python train.py --arch="unet" --targets=["shape"] --hidden_act="silu" --blocks_per_level=1 --scale_shift_norm=true --final_lr_fraction=0.01
Rows from block 6 of a small class-conditioned spectrogram diffusion model, named by matrix and row number. Rows with one number belong to one channel. Each number is 500 + 25 x the weight over its row's rms, rounded and kept within 0 to 999. All counts start at 0. Numbers have three digits each.
Before each channel's rows are labels from the 100 clips, of 14976 (inputs lightly noised), where the channel reaches its highest value: "strongest on" is what is common among them. Only what is clearly more common there than usual is listed. The data: struck, bounced, scraped and rolled objects made by modal synthesis.
# convs0: first 3x3 conv (model.mid.2.convs.0.weight, 192x192x3x3, each kernel summed), inputs 128-191
# convs1: second 3x3 conv (model.mid.2.convs.1.weight, 192x192x3x3, transposed, each kernel summed), outputs 128-191

strongest on: square plate; one hit
convs0.103:501505474504570493552514514521543523535546545514505494473540475497533520496490523521515520513477514561513516515518491534552527524473531478502526526456516501520524531522470503493486480558527490
convs1.103:449483479477539512486502464486488496470495474513464517480497500491519452508483505487482523474500458514513514500508468524471520505479493472469438486465504467522542509441489505496486524495523498

strongest on: rumble; rolling
convs0.32:516496517521516493539501481497509520504549537496525523495526481559529542536488493496500455525499551531485511532518420485519501498495501517491497541512490493511455492476500448479502499501524500
convs1.32:499488502489457530521471515499470516493495513514507440519508505503500518481513515532486487481503475527509469484503522499526493507506511525511485506486491522513509542526493529534529512496495495

strongest on: large; steel-like damping
convs0.186:526534498487516559549521484523478511459479517491528511509507493489528515488500523542495500488478481497493526533528431511511525479518549500517496532499468505488461496465502498515538507479446503
convs1.186:493568507550529501498497483475502519502466475529487484491488500493496493503526507470494547501506493477487519492493548441479487523499468523502510494490505523477513466483494487514514494527518493

strongest on: white noise; action: one hit; bar
convs0.15:480505482500485493506484506494509469471511547494457527525503503545443476479511479532496514515512521506513488519495530492501494508490449503513481502481509502493512500426513509485548493522502494
convs1.15:462494538468508522507519510509499513523526538502516559522509518496512518509515487465489537480469498507518533562533447482479467501504532518513516515519500508546483519525486487511516511499511544

strongest on: reverberation; text has "room"; text has "reverberant"; scraping
convs0.185:495469493469498467516492494468466494493492491482437463530498479474514493507510472514476465500487458519465497493511533501505514540475528502500486478489509493512517483513505524501528509496478485
convs1.185:492490507499491491508507498503469503498493512492491514483505505486498495509508499320584516484454515509500492513453411476496492445518502492507500508499442482510489503492494461501505484519500474

strongest on: small; one hit; ring
convs0.14:484521473488496514477471493489508494497525515498513508463498504480498474489496496490492499489502492508479494475508505500489484471492496476446510468493488494497487476483482526490502491486484452
convs1.14:539486550493512498535534495497492455439499545442522485509527478446466486506461496495509513472495456479476510467498499493505532509479478481450447485520497510524507496479463509484488488504524512

strongest on: rumble; one hit
convs0.19:516510491519510506467536505515501501481503502511504510490500527554492507562503530490575508468491540514516485518501474504494506512457486528511494494517502505477498465486496542513514497499519473
convs1.19:506464512487468505536498507528527504504551526465543532512522502503536521469513484511472439499494519506490469521491484539492459485510542531498505533478524500488455494525496499536476546473485545

strongest on: reverberation; text has "room"; text has "reverberant"; clamped rod
convs0.7:510562521458518562485468486489505480484465523500526477515499501517463491490497468519533497460457497501489477524489459504479514464489503492509502472512493486482486498469518474551471494496536478
convs1.7:521539499555496484482515521525536487490549516483518463517489525486524514530459520482497479483526521506477479552510497547494421503498532489478490526492508503509485468522496508495508529468501539

strongest on: reverberation; text has "room"; text has "reverberant"; square plate
convs0.120:515463527520583497509522499483491512494504466516522514527476493516488483532508495498491530546475463508525538534513478533495566520500499487494500509492479519539512520503500509554500543511523449
convs1.120:533524488462484506501510521496497491491443475508501457522480494477482426492480498479540516468499500507506468451454503477512480433484454486486508495484497488470524512507508499508519514499504446

strongest on: square plate
convs0.10:486516529495515490435501474463468478503495477471533509471464438452461487472533491489494503499482510476533439494513501498506516494477482481428508502468465493472508484506487511475516507498488511
convs1.10:481490484536497492474508548526490469456418449502469498489481478480527517514471482528503502539525548509512419511494512484505498504482539507514567487489487490480497536498487507474467496505511514

strongest on: small; bar; ring
convs0.13:522519514523531475480460496497479493505490464474524495457515483481500502445539470507546504460492459484529515465474501505505455510477492466430474534485499500467503465510498525479509487509501489
convs1.13:500485487484500522518551516506492499523537516515485475480522502527552447538459480510495494506502523520513526517492506494508528505485531538536479520495500492524520506480514511521494490477525492

strongest on: large; clamped rod
convs0.187:495512485524543520475497441461517463471526514483495470470480504490483496505516486479501481486512533485504476451511517474497454442527503487466506486506470499544540508500517497456525498513520529
convs1.187:546484503543510500508513528481496466483447512495526503513533506469513538495417535519505480514509445508516535498504498533500478486506488457465501484485517505528506477487524530474498489503522522

strongest on: rumble; one hit; action: bouncing
convs0.152:534521516521524528485509506537518498477510508461499470528520500553540543510475542559529545505532568535479486536495493503543495508529514501505486532530469521498490515485511485495446471522509507
convs1.152:501508496514484485507486524553516514489530501526547535505481490521496534497505478470531498458489511499501474540540505573491497513512504476513499507527526506554472510517491522521533529470521537

strongest on: small; scraping; wood-like damping
convs0.16:467484490496480467508503514498484520508499473514367464496490467508512493502501508451497506493493490461501494511493444488506510490518437490497518516493508496510451496503520502478473490505518525
convs1.16:502509494509506514492495483500503500514498504512490496494507504496511499464504502491357510506505487524485492471510487420505512483499503511519498498493423371530534483469486510515500505474486488

strongest on: reverberation; text has "room"; text has "reverberant"; one hit
convs0.90:508465504505511503495496484518509456481524504505516501535509495495484516509508479524461436501509482487526497508481537475480496528495472508496506494506481510516503474512497520499488511507508495
convs1.90:497516497483495472506520504482480500502467497505489509484484490498496486472505500437558524504468518522493508493486464501489504361497502507498504513503503519475486511499509417501518482511497487

strongest on: reverberation; text has "room"; text has "reverberant"; scraping
convs0.2:506517532508503467522545468477493499531495521518513532527521475475517529529520490438524500473502503492556491463549569496513481495508494522474490482455540505498515480526505510522510540481515453
convs1.2:509492467449517499515471508511508463469518479462436504549495514489471486526504501461553546483489508487484505488501471543525483489511525495570486528530492569500512512486539500495494470477481541

strongest on: small; closed tube
convs0.86:437509469490497508524484515496498506505487451511530489549496526543467546496505492481474529474497508491500515430517504527506464493513478458496515509525512477501521483500504533496490518462481482
convs1.86:502479522477537503538469458517498469517531489473492486585444491439559511551526501531512481490489530493513464462516510496549528499450489521465466463495482506491541514530477508489470495504513484